From a checkpoint of a small class-conditioned image flow-matching model.
Model: 5.6M parameters, 32-pixel images, arch dit, norm layernorm, activation gelu, layers 16, width 128.
Training: 14500 steps, batches of 48.
Rows from block 10 of a small class-conditioned image flow-matching model, named by matrix and row number. Rows with one number belong to one neuron. Each number is 500 + 25 x the weight over its row's rms, rounded and kept within 0 to 999. All counts start at 0. Numbers have three digits each.
After each neuron's rows are labels from the 100 images, of 14976 (inputs lightly noised), where the neuron reaches its highest value: "top examples" is what is common among them. Only what is clearly more common there than usual is listed. The data: rendered rooms with furniture.
# fc1: MLP up (model.blocks.10.mlp.fc1.weight, 512x128), inputs 0-127
# fc2: MLP down (model.blocks.10.mlp.fc2.weight, 128x512, transposed), outputs 0-127

fc1.352:499496485538491489478513532492468493501488480487532512467518459503541485479517448508527488441537514488521519501493515481485471473531515531513463457512464570503493470554517503477510500539497490482463504471485476522441502491450482516495496486480488567482482495513511526514480517468503489499482540465511519540512455512466515518519449495510481484484506514493489462511520512502472467490512
fc2.352:486504518498484498495447490491508478520496516454452474535509511527450476508473538500508484522521496503537510533507505526525573491569548500499454509483455503524479486470469506471506497543499493516504535517463472505529543480493515509486469510524520541525447487510496496483506444494519498516465476534481503518509476501482497491504445497497512527525512491471489506527479480530525519507466
top examples: green walls; yellow walls

fc1.31:503480505515489523456492502494512509496490549529509506509461494472482457511513510484512493519492507475486528505554566510533488509505465471485527557480477475512465512545496542504501491463490483470508527547485502527544509510470476552528521507448496500501506441504535491476545456531479494477512506511508504529486486505508466466512539485501528514503535518526528488471493537499483529536468
fc2.31:527500493495506504523500495495487502507466542532532541481534498493541526497522467488466454492528541545512476517458442515475507512515484510510541520502502480455499507510530442494491517474461507509499499495510484488527482464490498538487483506508483523512502454498481470515509488503471480449491422514499501492524510468544507512541514496487511528495509530502532482506489426459532476508484
top examples: yellow walls

fc1.396:489511466530491480501523472508488518488500489496535498501500517460473478514518511476447468544512512545523533513497499478460483504462495468497505494495524467464496505440494470521502461514531485489544482505408494509481514520508531474513521455484531466516543455476513453477502490513529532522478526535507541499538485500526526508523495512490521496520528480487473496474500508515474465501530
fc2.396:488482499488498501511515505481528494510500508508572510489489518509515515497488492491513497484527526459558497492528464481511501503496514479520529525505415479414513493503520550486498509488493499501475504475471507488540499479487485495492512513515499484490380440509508507479512525490490475500497508521493506491501503485515503492535468528478502490498502511497470450457492514543522480518470
top examples: umbrella; count: four; lamp

fc1.265:504525500497509493462511475489499495498504486491514463502528519474482507488524473434493529505487464499502487500481485466482490509549469532507504555480504532484468507526504470502465485536471484561497519497501486529543491478478473481457534505497537478487528490474478498533519516474518489523509496516547557464470466506546495515500472492471500518510592504461493504492541474517486487492508
fc2.265:504514504495499519499529495520527487501479527499512514516503515462566477530481466479496488512495478548500497501482489512493527512546498498493440490499457512463516491487503487522489494532504493536495527497512554508514522512503457546496473495505490527476590549511509487469519536495525518454514457504516535482490490478468475487495487513522471538526515466531522505491478489455559530521511
top examples: umbrella; lamp

fc1.239:517539491512488482503518514485496530507503519488525518496515520488476567492512473501499436489467558522537504523494480484492463479490487485497506522494508533465494527508475486500495515480517466498498523553492504497476499530523543507514505503446520462491465454500518472491506486508428469504470532481517455525530534561510473440532497534500514524493515481502508471470518469512489506528488
fc2.239:483491496485494504517514504509501518476464533535479492525492520489486444496478494503513490507546556531535510520446469464482501509536515479516463492480502502387506497481529530529507471543488488523521460457473506510511533507514513513513486527479484517508534464508493502455511531516510489467518499508505456504492509513505490562475522472543517527491490497499513495521505467543487508485506
top examples: count: zero

fc1.472:461501485516461507546527485539483473504508481479482535508508480486509509524499482507513518509479471488508479514526468497490494506527517511504468504519503474496469492512483469540514475500540511511521484498544493470501533421484470488504500491484504491479554468509485529592467553473542524517528494506507549484482539508471510538499487471546482491525540521488523506501483496494465503487538
fc2.472:513506517513510537519491540499495515505529479520497504541505463511471477499501509504460526516540493516492492469518467498477489541506498495472478481519515527448495498498503517544502462521476489504513521478448468481510461530479554501516511512513529515446448476495503513497507544496514497485475493494480544512479580476474495544491498533466496426468471495508529458480505509479510478523489
top examples: lamp

fc1.359:502476503503516524470480511509496543503495504513531510470481520523468472491494505554468479512538457489516512456488508511495499496480520496538501488468520576481516506498505526491501490486469488493496520469478517487531534518520460484518477501510502437514468536476524532474504518495450446531459515487550471437515489465551521488507473509510520500530504491458482518519518521497518513478536
fc2.359:515524507501523517457514513499514458498498517484531488502490503511527528524485537498544485479499455472502499485466463474492484493503518502495505511512505614511481515489499512511512500475503510495489527467511532518517507470503558509495471549528506484528455552501470532506501504510460520532512520494471497484529504478528495486540477562495511474496496506486473483539487509544519541525450
top examples: floor: crosshatched

fc1.211:478530470504476488495516521528441534498512489453506496525514482518496496486515508536521503484490507510513511482497440482514465529454488473473501478491466514544491487511481479501533500524546497504514485517514509504497448513514530535491519467493490507504499518559461517544510485539487545442527510483503452491520503533487478503478453483439527507504526488508492531504511489574484490508476
fc2.211:518489520516506510515514486514468516510499475513495531527516510478517481484496477510547510502486552496503486521557487492453503503419553512515499502497508469581502496533476484488511468486516484523495533490446465505496495494506511503521525501533527506520476550490498508482534498509492490512532435520469428485507515515483509505467508492507494536466486506506516480456461486544497483496476
top examples: teal walls; pink walls

fc1.303:467496496487493520493463514513518488449482484446537448501481475485444495467537574471511471486491482522515495541542496536540495501536504501475486481497488476531524508494486508498484460513482499488477472493508524494496499480517554525499513508519509460460493491461498477521477510539487540504523561502513511524477496494473530488526476544508481508510528510472504500436507482534503505528502
fc2.303:540492489497499520499527504511524486464509491530501471506521504494510545502470491522540491490486504455528501485507481515513523507492515495478489494510475478481506501496521487454493535513513506502507546489520429503492510470508498492452500472479552511470468523502517403534498465493455493502485530475513466498545487501527525510494515501444501532554502527456471492533495473483483526509448
top examples: teal walls

fc1.12:473514466516502489493512489485504502484467511488526486503533473462441488495464464506462525494519530511528506535426522512482497481511519471501481486510506486519519471523543502489522477482499451505520484517488490466517484533551515498474521498461530470518489532524484527570514484448491472525523466521509518494508512515493511518509428482487505526495514493498506482522481487545525521498436
fc2.12:478502506496509503507500497497492479498542516511465491494506492521471516515510516493486511513475503488540496523454529483485497483519479533546512499490433478467510507531492457495507506519510487490514461499516495507499555513508449508501466486432549548442471540485521548506491501484492489509485487504472493500525548467491531454489471577502510504508521475531528556509505506487501480478468
top examples: floor: crosshatched

fc1.253:471478512477510511491498448453511449501511497467475504497533513476477496504497527523486519472511482505507480492496508443490501503545466544518440501489462537531490499516520516471500486481470508512510551487472472521549495485478531500516464536454577496501534492521513491575489533512498471513519543476530476515479503509510491515479486516501531476476516516521490484527520516519512481521508
fc2.253:456476493503521497528491483500512485511488485491531456519457471571483478480499469489523481495472485503498510510508573537519489482475499525498550502516492523524485502509504560484505530524523495494516509509552507473483474503503503497533515500484529474539505488538494568499482509482449538566518489522474488469510522547489504524475521499533497473528510473489508529470517496478468495511527
top examples: yellow walls

fc1.44:463529520505462506485509488543493497483466515489525517508456538450503473500503470489491471492516509466545500540459496502490514532535477497505490503477531533533498489537553451510486522527469476506511528532477469485578495482499448499463531492533532549525505531550521455500517518488529509501505499486515491480509480498538472486496486504476521513492543490486493507481506485461498480491478
fc2.44:536509496526505509496513478483472498511515491486480496514550496503497533485519468503489481504471485513584497476542500531492527501554523513472451485537493475489492494458484485477487494566492474480500537492506523515506510493501540487521459493477485487478476509508465569489513528501524469488506463492465520512501497490524500507520473528572525441495496458506526506460515526512516531498504
top examples: yellow walls

fc1.94:510508516466484515483490521509530528492482519449485496551503517494441472498511512509448482487501528529546480530533503543533498537511447486490482549477453457481519484459504494493504493474466502517519481509514495482526517496473521477471498495468504462468529484508555512457469516526528555482516465520522522502515503486521521497502466470518498491522525473476503475497463493493546479521482
fc2.94:509475501525510480498538526492516516491458539541482488486489479528502573494474539490525497474512535477570500470506502522508515493520492517487504483510450453509493499487498518492480538501514493503503493503454474523546500484487524497467509499535520526466517483527492476482516514504445522485473479527464468510508505516536502455500458530458491555530491513452509462504493490510475487507447
top examples: count: four; table

fc1.330:488483487529517592513513495474493498534465510432483515548488502490521527531480505463461513484480518523473492521472500460538504497484457548539531548510519498499496497495474507476471483451510537559507520517481506491508533487518508561513504530530516510495514495473490516483516518504477503503496488464492492520528500525500521512457480496498529501488490511512516554478500514520484485464462
fc2.330:519487497515512441536523501507466487500554512475502486499524491466530450475502472515527500490493493524434497547510500507452469497499514511520524489491534467511511480496472532525511514436484503488502489466546432491502459480490492524492504485472504524535460508494512512522506477523480496499522524542452499491503494556474472484437500527517488548520517518502516473482503520519503497509503
top examples: red walls

fc1.23:445505473519518513514534506513557494516477474508468497488484504460452539508514516543477518497465440487519543484499535475547484514536502541493475513521459501492500521495490530486506509466484473507519497495538477497555523449500522519498485534494533552485488501484516487514490526486553436500497515493544525484474513492471504505485477484490493520505528509498503477449516497541503526511505
fc2.23:531525478509505496506510509498510473474488501557546481522512492487550472511521475521543522513520497495478500529563497481451483477460498481494485491515513490519516515481495507507501522504512485488500501508427503493500519491505519445485535477462540477529480503516464502527518548508533440538525471482484534490503491513502514517491487505545496552493472488488477492491498514593481485506493
top examples: umbrella

fc1.57:539521505513502529516496487444522477520550521480481519519516497501498510471501529492515514531485498532478499515496501527520502509488547516487500482487478454511451502477479501503478502513547514479484541565472512478488497504540488473472490496464486553464473546496504509529495493453530491481491484531511480483483512515450484466449527507515530472465544485492555506533534453496504516517490
fc2.57:509475501506538447522484485514505533488485483524472514497473475499512478500515492520472544479513524507484503529509523469480542511524428506502504522508478442530475512524517561542499485469498487491522478463578493484513504521508490501477507496510529546533516522511496485488505522506524476516490518464515482546513499518477534519438555470479492545493502513505536507519507535496508467503513
top examples: umbrella

fc1.300:488505503494481477519506499479513464494519533484550529495489530481486535509484521511463501527497527499530533484476502539525502512547430466517531501493473494438489475503515502491527471435518523510497510487489533457529518504511480493523459461477517490526532446519510508524504512496527516512494511481535504463558508516476531471527469506462520484522566520492496519525485516500489475485492
fc2.300:483513525494493521493510529489504481484515508508508477506516496487448518510530468514494501504483519498565509460431528498487514505527533494521402506484462510437483511491511524469498493447507494494502489517526480498525441516496563499485544539497508489525518477486513549487495478512482523510546532506500528475503532508471527506450491495527470495500497527508500497480517499512512478489528
top examples: count: four; barrel; purple walls

fc1.478:486472517476472466467524482505538468506437469464491556494515518494488485524484509511515474521517471485514488499509471513543445484500514518527480518534511493491491505505522520479504464511501527502505510501505506480520492466496443505525486498500514482506432494531499516559473519485497470531519533442544480498478502511522541517543528514467515515531511521455520539524516482509515531546493
fc2.478:471531497496504491533515474487520485502515516514460480477487486527480454523477479511501537502519444537493493524451514501495540503477456454495526499479465544539499510455480556486504550457468510499536464513488477508459521494500538534497460500503500485480498471488539536472488500511485543555517499507477504494508496530486521496512506508561500486522487515501527473502517521472467518475530
top examples: purple walls; umbrella

fc1.508:510523500487506486504507521518541481484516503482488508511487515502463484499546486435515531500519526488504515490452502522472554489533456529518512518499564443537511491550482533498523498455469474494521480503458497494472490468513521496487533540486518500524543528488507503494504511496510463529509502514525517457468492515553508500505523476504523519499520513522554472515514466543487504510446
fc2.508:511521503501499491493491503509494517497513505515541448546494502498491493485494505492503500494494488455544478490529490494542498513561513506529552508488483432422499475481483425499496491467508494488475508485532520489482493516501457484470452484521530485481506539491455511457484511501460521509492477483464489522497515469500523504504544552493479450503499496486542514517513482480503493470540
top examples: window; yellow walls; orange walls; wall colour: red

fc1.177:491490502458475494502487463529511497492528468466535493482468512497479497452533509506499494494457475515523499488495521464534490514474534496489536469450516466524519493500510511447516492502548501538461485486501516490492544488500487524497535490453466529504483491455492450497529483521504536499517506427496478507531516537462503504520544491483523518535505480492501545448498476477467507520476
fc2.177:475490474532504490501492503495526502478484532525526548492479466501518488546487470504513529490505493493521498536442484495446504469478435501489560476505473470543514490480523507519516511524482508513526492527506519502485456502505534505484486513436519456490476509500497419497493511500514484473479461571507485512482503482508502530523512484510486527492498506479479464489472488514555482529516
top examples: count: four

fc1.427:508534495564507502506466476513510495520470514513468487484465500489477470491509485539497465484484460545531457450482458527513525457488529521500532516459472516488483477502508507485494488496488466507499471477509528522505430491480522494469511467516514512445528499484496476467492487486480487555496498509522483456497469472556495531555488484493487511473525511498494484470498458490473484525527
fc2.427:524509509515519528519478509514502472525524547492516500492495518555549474493478515513475458504505499516519487487483485520480481499498507509477530515484513533536499522500494455466514458494489485488460530506550510501488475496509502477480495460560509492505512441501491513554525539485479521530544511515481520509505485513472503465493534562456477522501476556520489533487521469511558496463487
top examples: yellow walls

fc1.196:501521486522519487561537486462518521511504512510529484459482525487514509503494476482516502518497528531522525461521473492473485488517532521542500497520520489410500509527506495516506492512525499476515509508485499512459537484492503494540478516483517521529494485523497517539535528519508507544505499544528469450532509508547497456516504515470496498505538511510422527497517515463490532516449
fc2.196:502495490508503492499524507487516480480483486517540501500513523483457508514454545509481510494499494513510503510522514497540489490496460473512499501485511476434488503502476551512517500462491503491464473526480456499488474471502499511492507554425488470498466491506515469485500516503477498502512499535480449466479530508493509531508464459573486516486477460512412499498501478485490535513549
top examples: floor: crosshatched

fc1.336:553504520512482503507515503542488504488507492505527477478509482495502506517478514525478503490551500514498521494536529489531475474505528523462504432517497482469507520540513437478529508544530551478515540469495469456497486480528474477466483490479514470480512494500514501470449487512518515481496478537521544490501558471498464453446478504508523509496494479505506496469450491522502530519490
fc2.336:502504487491492447526514516490509451488482503504555506498510489486534487477465441498509488493515496502546495526497469489513527491477479465493477541473478567458507511452490557490513511487496487492476487499468515507489526503517533525484524519521513487488449490524482505543486501472461491507489497479494505514497491463516514552452489500487425525485458502500504496497511519481489565501454
top examples: lamp

fc1.83:504484529520453537521492475452479520471497503488545489485485486479497471506496533490534461480462456504507492486521502513526489503497535483503486496491489482504462513496478529484492543490515493512482482497477525495481517496522508504472487467499502463433466487454472497569459500461533513554526511504522517493482527526484508509502509519486494574510528502499565505461502484507472551507522
fc2.83:465490502497488577474502557489498482437483511518527509513512518505498544465460478506505479510521489462492507509444510498510492504494524503474473506506514481518508489513495483503510543528517494498458506522514479498483482486484500500452440501443514533450494462514533446503495460512465460547493501509481495493493519509466498529484525520464489531478498541539498512482501486517486490472456
top examples: lamp

fc1.51:488509487520487580496520500453510469468564556505485469475480521523476494451508490512501507506498486480538515515482517559512534494510518482502537493501484448499499495488477471491451489557488467519477484497484490508481512515478490502449452500446500486505471475542527474518494501509504500550523492515493526513553509477493518521519487475484523491514525540514476538505508514489504489514478
fc2.51:480511508482510488491524463504525553529530508510493511487484497500556508484512467502526474514504507491575488500474504523463487497508500476486547500501491497532510519540474539524464490502498477529535526500502489513498466468515542473513535520549540494513497492462509482488505522505483517562538501534471536513463490482508485489541496522473483512519506514511453464569516530466479469511477
top examples: floor: crosshatched

fc1.216:477499478515504506509473513508516509502469505506529508561451460481451492520471524457544484441476505518505513511517496501523478494528476488465488477490500479509508517519511492506547533481510495514504551512539463488497510474482482491488459437503469543481505506509490507494481484469499461476502512484531497494491524516525467560488449506533489472516472569493505456465481533515504479504509
fc2.216:521504503508522518503492502515504535480550488496561499549500538508523497510440459495500511505526488512541511492546452525478521494537564480504457513494466487517491505497470522475500514513507496496504510468501478502520490515507474481524525471489516498532459514469478538478494472471465528481529488526501456488470515502471481473486483475459503556498503570519488458497498506512515498515550
top examples: red walls

fc1.124:461518510493474491456513480473515532478548462478472511469554496493465484455504472520546510488531485487527470456522537525551474497562501498469518479478464495483502500522450531499511472529512484507480536478528442492514457490511535506515473502521531495496514538512516469530522526514515483519511511512489507469497514501491489470477502460546525496482509501538494522500493490498501549486517
fc2.124:513500490518505496521529484545496473490513532539451529460457471513426471452511490497486472492483526471505489479533501473451499510529528506533559496484472514541488483507496504506529504479515502503483492527502490503514480515492481557509552492548508447478476519471523500458483485503516482513464487487486498494536510449470510542487486540443503515515478509486473503504499492483490479479487
top examples: dog

fc1.470:491481489473525523462510517492510484511472485510490463473499525469485535502518511440491528495489471538539513541488499468491491504516474501537482522496474537490501478517545512480456507484463478525503529518503521541467506512511453508458532519513514466508465534471489506499509452489528492514506501534584486462526498512501494515517477481466541500525543528511531489492551508461527498487494
fc2.470:495530506486509508492517497507499494467495489532498549479542490532552499483520484476514520510534514492535510496450450451478476479484473480537438510486449503514514501460498504519510521459541503503459503472533496499498505549485492458478483508518474492495489541514500529501531524488463465485512483492491499483480507473468518497480518489530457511515494531511489561529498522430504489529464
top examples: umbrella; lamp

fc1.48:482493471488480506490528527491488450515502504473525503496499482468511514489500536517463493500492492514487512523467520516469498482500489517545475512520486515538500533459483562520462472514506544535538502466516477463468499487507501508504441491481498496523460513513510528570450561486499493500527555478525520509489504513512477526473460492496519526509502447525453458504534508495479484484495
fc2.48:504502496484514511493480517489510579504547491487550462508523492577510517505500492493456452509525469522451497489536453508527489482486518506482495493520539474566510480496518506502479495561512490512486493514516496511515509521494505457488513470480509487514507516497501504546499502505508510465497474484459506489504526516460470515531495458551517468507517511493468508458492459468478515548503
top examples: window; black walls

fc1.294:490519530494473482546512518485482480508512448484517499483512502488459483486480484516545542550452549500491538506486511463509507474481531540511542472498474412497497490517514500499534495488565508505513485510491495489517492483537526505536549483514474500496505505493462476496468508491462472480516543533497480474519498536495517486448521502532516516467494476477525498488483548484508511504488
fc2.294:472498516477516504494528491480501501488474510537492479520476511495539495493471557484545533485510523505506526519495488478515504507438433485486518502490492416527480493476476534481481466477499505492495490491507450508501503494499472517486469501496542465507498489527515451516492504515489473500482433455480507497485508537517520562464498459487508492485522490483489513463485489552474454503515
top examples: teal walls; blue walls

fc1.9:524491519510514473534496527531514469494503495524455478514495498500534522524473445456513524465508521473458508504486492483503484529469517496525499490493549463533458511496540500531512477514500557503473487520498495520484527475517515515470512520493490503473480522479496563473499509437530486456481475533526531508497487478464545490507531583495507506512512499491527497528470521515506459491513
fc2.9:486511507471506509483515511490522469531468502523451465510490484460519499517500540501474542508486475471505502534460520469489516491502503508492482503488517522467501491487500474489508526551509508505503444516536495495513492486505479492509480516494520476456471521498521562520485437495506547473460541479517538538527509478487483495521533427493516525495500490494537557464521513559485488478509
top examples: teal walls; blue walls

fc1.350:485505453532495462501529492544522480494514516475523479537512484450516515446526480470476514517529473490498492513530526494466483504508539473458472472488473464500482520512531503455521527502513510502500500522492503516523519554439539499470448470520508479521499460492520497530463514514504520466516477519501536496489548538512465523526523531514470533497532479511519500497461501506485540479505
fc2.350:501490508510519490483494476501494472512494524508471490485447474523482492486484494471538472485483450495521481512505491482521439511478464479524503498520545542495470489463464436516501469493508520535517514511505512485466418540487525487504536506511525471542487423507522525514507519494518500509488498489493494466486519476497478504527511467515532498504471520483555467484455495452493493493496
top examples: teal walls

fc1.387:473518487503498517527530508508507470443470478473491465495447528453501506514535546465452537484465509541497472534476498493459530507539444514486494503526489534519478532473557533487497501566507497471503486495506490498492495491477480473494519453548498513490504523524489548508502508496531504490495491511480491489537506515468502530502507497483472490497540471487457517469499489532506514538523
fc2.387:514516530514499463511510492489495519480545489515496494508525518482516503526489419529502493465517521506497496507514490517507498510541543501516486513503530582519499468506440519507522536492517496498505517480535522512467532555497517491490437532543471468476516501494502556488491500485509497510507507533462484484474502476484502518485545469494541525518510518490480518523480545513516495472557
top examples: umbrella; lamp

fc1.73:486477518493516453488519485499479491503550460504507489506525536501516491496466521496480473479494482541501474491480446482503490517476550514480483550532485498543474526522529493508517460470530488507554550476554513511500500532490500489519561501474501505453505497513413516491514488526509552488511471504501507523502547495508508535513513520520459495504497532449479496500502484509489511507495
fc2.73:484507495510501493556503500526481424494463475510461487517466495482505498485472524494521505506499505523465477491529486492480497496461484489477486496502565541569492467496502484530521515466476517506487482475519519497487477530511525481523486502525501533507487508496491469473498487513509440506496525484480526452488504504529519507467503428474482538491497569472476512547481470491470521479475
top examples: window; teal walls

fc1.175:557486486511520504519489503504516511498479531486525521487493476474489477492523505480521482505532508470525507522474502524458503509517500492450559483500562449563494505492490505520502472532485494526547495496481497471504483481493486477495491480473520457556539519501496529526490482488509535486485534538495505545499502511524493476519497541501521512487509453490528498497491520567456527457449
fc2.175:479512500498508497488500508497513506520535505506492501511504509471475533489495499499475515492503484486514487477553527486547492505452515494499582479483514486444495504490513449492503495467514481494479521501476467507505575497505484496466509479485547548486477519521468564500489494495478543497516503498502479464493520523480522450495485518476494500492509434496529498474519534547501488437453
top examples: teal walls

fc1.502:482498486495501533539534508517519499512539519447509575538513499472498501478503471490513498517473514546520523475490546492542502496500477518481505456466470528465507493488490554458495526483517496498501510487512501493520485495516521438518489513487499505464516470535498507503504541502455512538508473490547543477482508514540513529481502480525465525518538487468475536458488455516512529512478
fc2.502:482517495481502544493522504502544543544468539536472539538545528516501489468497545509509474505520522479497504521463536517500470503502507518537512487498481504508497482474527481463497505468487510488473460482507457493492474469504460555490494483497521516434513529523495501519510461496418525481457510500499515495543502487500513449515517498526540508508499517508500534454514489530522490503504
top examples: dog

fc1.493:493483491501525480477450501475531477509463529515500513516476442523510477521507495476511508458523518469525533509490527511496544493488477511467558504494568494485524508474506489506507479457431559505495473528503496471512485499472493525474499513502528479504512494505517527449496502460488508469465463503501497534514507508531484479488515527477503518497514464490572475503488537528472461508472
fc2.493:497512505489503505491487505499528493521490537498542492510509480471495484484566487481500529505490505489541490463479520496469461490525474489497567510505525515480509517490529511490498512469472503522521486446485511502525498502511474509496523499502492479478458499541494506573495513481494535450503559485488492484485508504489471525468551488478487497520497510509585548448520487565486489476489
top examples: purple walls

fc1.129:495512450491502511469537489501480483482503522486491504482502536504479482480529498495447484512524457533520547529449527480519442461498490502500480483473493473503528503510521542508518488515494482498507471494450499561527487500526500498475499486466506491485555500469509468483462490494529484495481515532531478480509462483542532523557510474451529522521512498506538497499566485520499519482485
fc2.129:546512511512500515515510510505466553508516516525528498516497462467500488496481523508513511503566509487521475475544464494508503501543495501522528500494504509490493510521510526570487488517497497497484490475446492478503464558502518483486515516529514510477470497501517506463508518479472506464470509531469510481483579525467491525473492470452503440510487507515463514508519521499503433541490
top examples: umbrella; pink walls

fc1.250:496509519507482509501493465477525504506513509480476523474528507471447514485490551523500503471538489506540504493476500510526518506521507491453501486511504511532467499504537512507482471500497522462483505508490508489454488453478477512513488501447479472522511461509466529546489452479514529539471535518500564546525475540522486459540530490535457514508554516477461499501489510508500547482516
fc2.250:492490505478494517503516496525512501446483534501499491520523481502557420489471540498513471520485437517531503520463455513508522506496511519464505493496538517480506496523469447468495531496473506499501529510558528502477499497495513520505489525487473515461505501508496564495515456509455512482469488487489488496509515440496504528519507482484474501511506496477434532505501496477549540496498
top examples: count: zero

fc1.328:499513493517507502525596472519463478498500485494546490471529496471558472495496489471472495520508492498521498493491469517508467494500521506519483501469514545478524475529523470494499477567519473494491515461470503487507510493499463523514527451486561495510531483514470481521485513507543526511547479518514504472520514465498513516503476524495503450532533480465479501467513526531478497535516
fc2.328:510513509528504507497506513492504507507517508519523517508494506511480526497506495465468509487486487484499506473493411497419534509555509494489418508510453490437478484501496498502508497491510508509501504529555496502561494487511505493512491522462487501529494508478520498487529496495490492457509528496513475517461504512493468536521438479474513497494502530551468456496488466554491489525504
top examples: purple walls; pink walls

fc1.119:519496486524489516520481508509512462512484467492475494506493471473534498517519572479510543498539495534520475490526555498509503501521502537535484481505506486482474489493497508498480521428516515476501489486486552511470470480490488497499533473503488520489507526475519512513499551526515519449511518504501490500483504515505496540423443499574490538473503510507481491532501491523561507486481
fc2.119:523540506484508495500441507507500514486475465512506505521520500487526515516457459500488515505459522521511505518515462495566482492522490523486492484512485459528490526483478507471512492485532485495486456494504487509505519485502492534534432535458493521514451485494509467504508482472467538548499455494487415509540525486484483511453518519508509539502488550461480500507505529499504479527484
top examples: lamp

fc1.366:461518507472499485522542484498501520564477464542543532461521475483497544458503477486482495461548506477488466484515504486535487516491533546552497509477515493548496491546512482493484481477510491492524503460529486494466522497443463500512481495510533535499465465533465521519486483493515517493511512501529512506501497497477518485463514495564449503499524495472497539491468513489501518505510
fc2.366:496522504505529528478509492508487487495503510515500453488469493522531480481505512492503464511528457451512503504540473500526485499485495478467467502509539528530521509431491512508497487524495505505493494530504516497486501486489555500492516535450466543511557459556520511441508544507492531517499510471489536525460531540502486514494496478423488486476538496500500493517495515459499492536472
top examples: purple walls

fc1.486:539498472502542526494481516484521469507499514464502502488498521474511487492528452469529455477491489510531549457445482489504501484498499494487530503498482504469555526542513534499499501468519501486513531516515476497559531488526468462444468460520490508530518476506486531499497539497482463534502499524514496437490507493492509488504475493489498521529528497472497454473525488514521500468565
fc2.486:459498495495512465488500511508489525465494493452564473481506518506501516481462504508462463507521477533517488466429539488491486503466537543509503514497544537470485489507500488488494544491470490495497512502489487515514456524501493505491476509572462498527490470492494538505486496509477568544497501517500488497542488553518500495513466511533512511467504522478454528521503485520479497489455
top examples: dog

fc1.464:495489499489477500473515480503468486500491481513500433488517505457505519478533527485470488512501480556481473540484495505453486517507493531543519488507515526442519484535536473511506488548518490498518503441481471502492496513503527498500509509517471523480496465542508494517480504476517460505498475514544532454505491474541515518544460500498522507501547486492502451525531530479463518460552
fc2.464:485512493495503477550471491487495471483522517475476487477527518497481476512514486486524530516474516508483489531466506501548520498520520462494505501499494536391508493461524481498487481517496498496510524512493562501486501523511445537486499511506543552498532475531486495504520510510522506518529499494483499472497491528489500508477453521467516522569493473513470534513493487502523533493429
top examples: green walls

fc1.118:492493500458508497493508525503506452489518502482511505533483528498493562547525519527458507474501489504514524507436561497506522461466526496463496516500496495524479487487446481456507512485539508502574490536494474511511515471481513484458532481497561509477509531461509520487471483494520480513510477483532492510513521508493510546508472536546466468477511490519494509506512498519513535471474
fc2.118:485483492522497473489521526508525499470500494485500494475494486511493442525489512503566525519553488469556500503493484459501502493496435501494526490487474546486503513524475482494493521487496513493470478468455520492497499515515497450536484512503508471516483513459481528517490478512506536528497539490462532486517514522480487483489472564414499553507473469488543497481507518525514503512523
top examples: lamp; blue walls

fc1.412:530528499553498483512484443534487534520499511479496419457461488488488489495478497488491500479471495514521500489499499462521503529541492519512456510499456537462440524511475456489493488494511505532501477501477513488488511474520495513483468470536483463479492461502520487496526482507514524539476485533519476464497522496521488521490497484527569538494539502472522436498491497479502517498501
fc2.412:479520539507512531523528541476478435492493497475470508467490536557482437536470508508484461504494491468498468493528494498473491502509489515481507489496469515517494504511471464469484522526507496502483545489549539483519505522489534515488479506523498480483483478505489542505488551478523490513499516512463523488521509485539485509485455516493435536484463534498545497452497482468496492519463
top examples: dog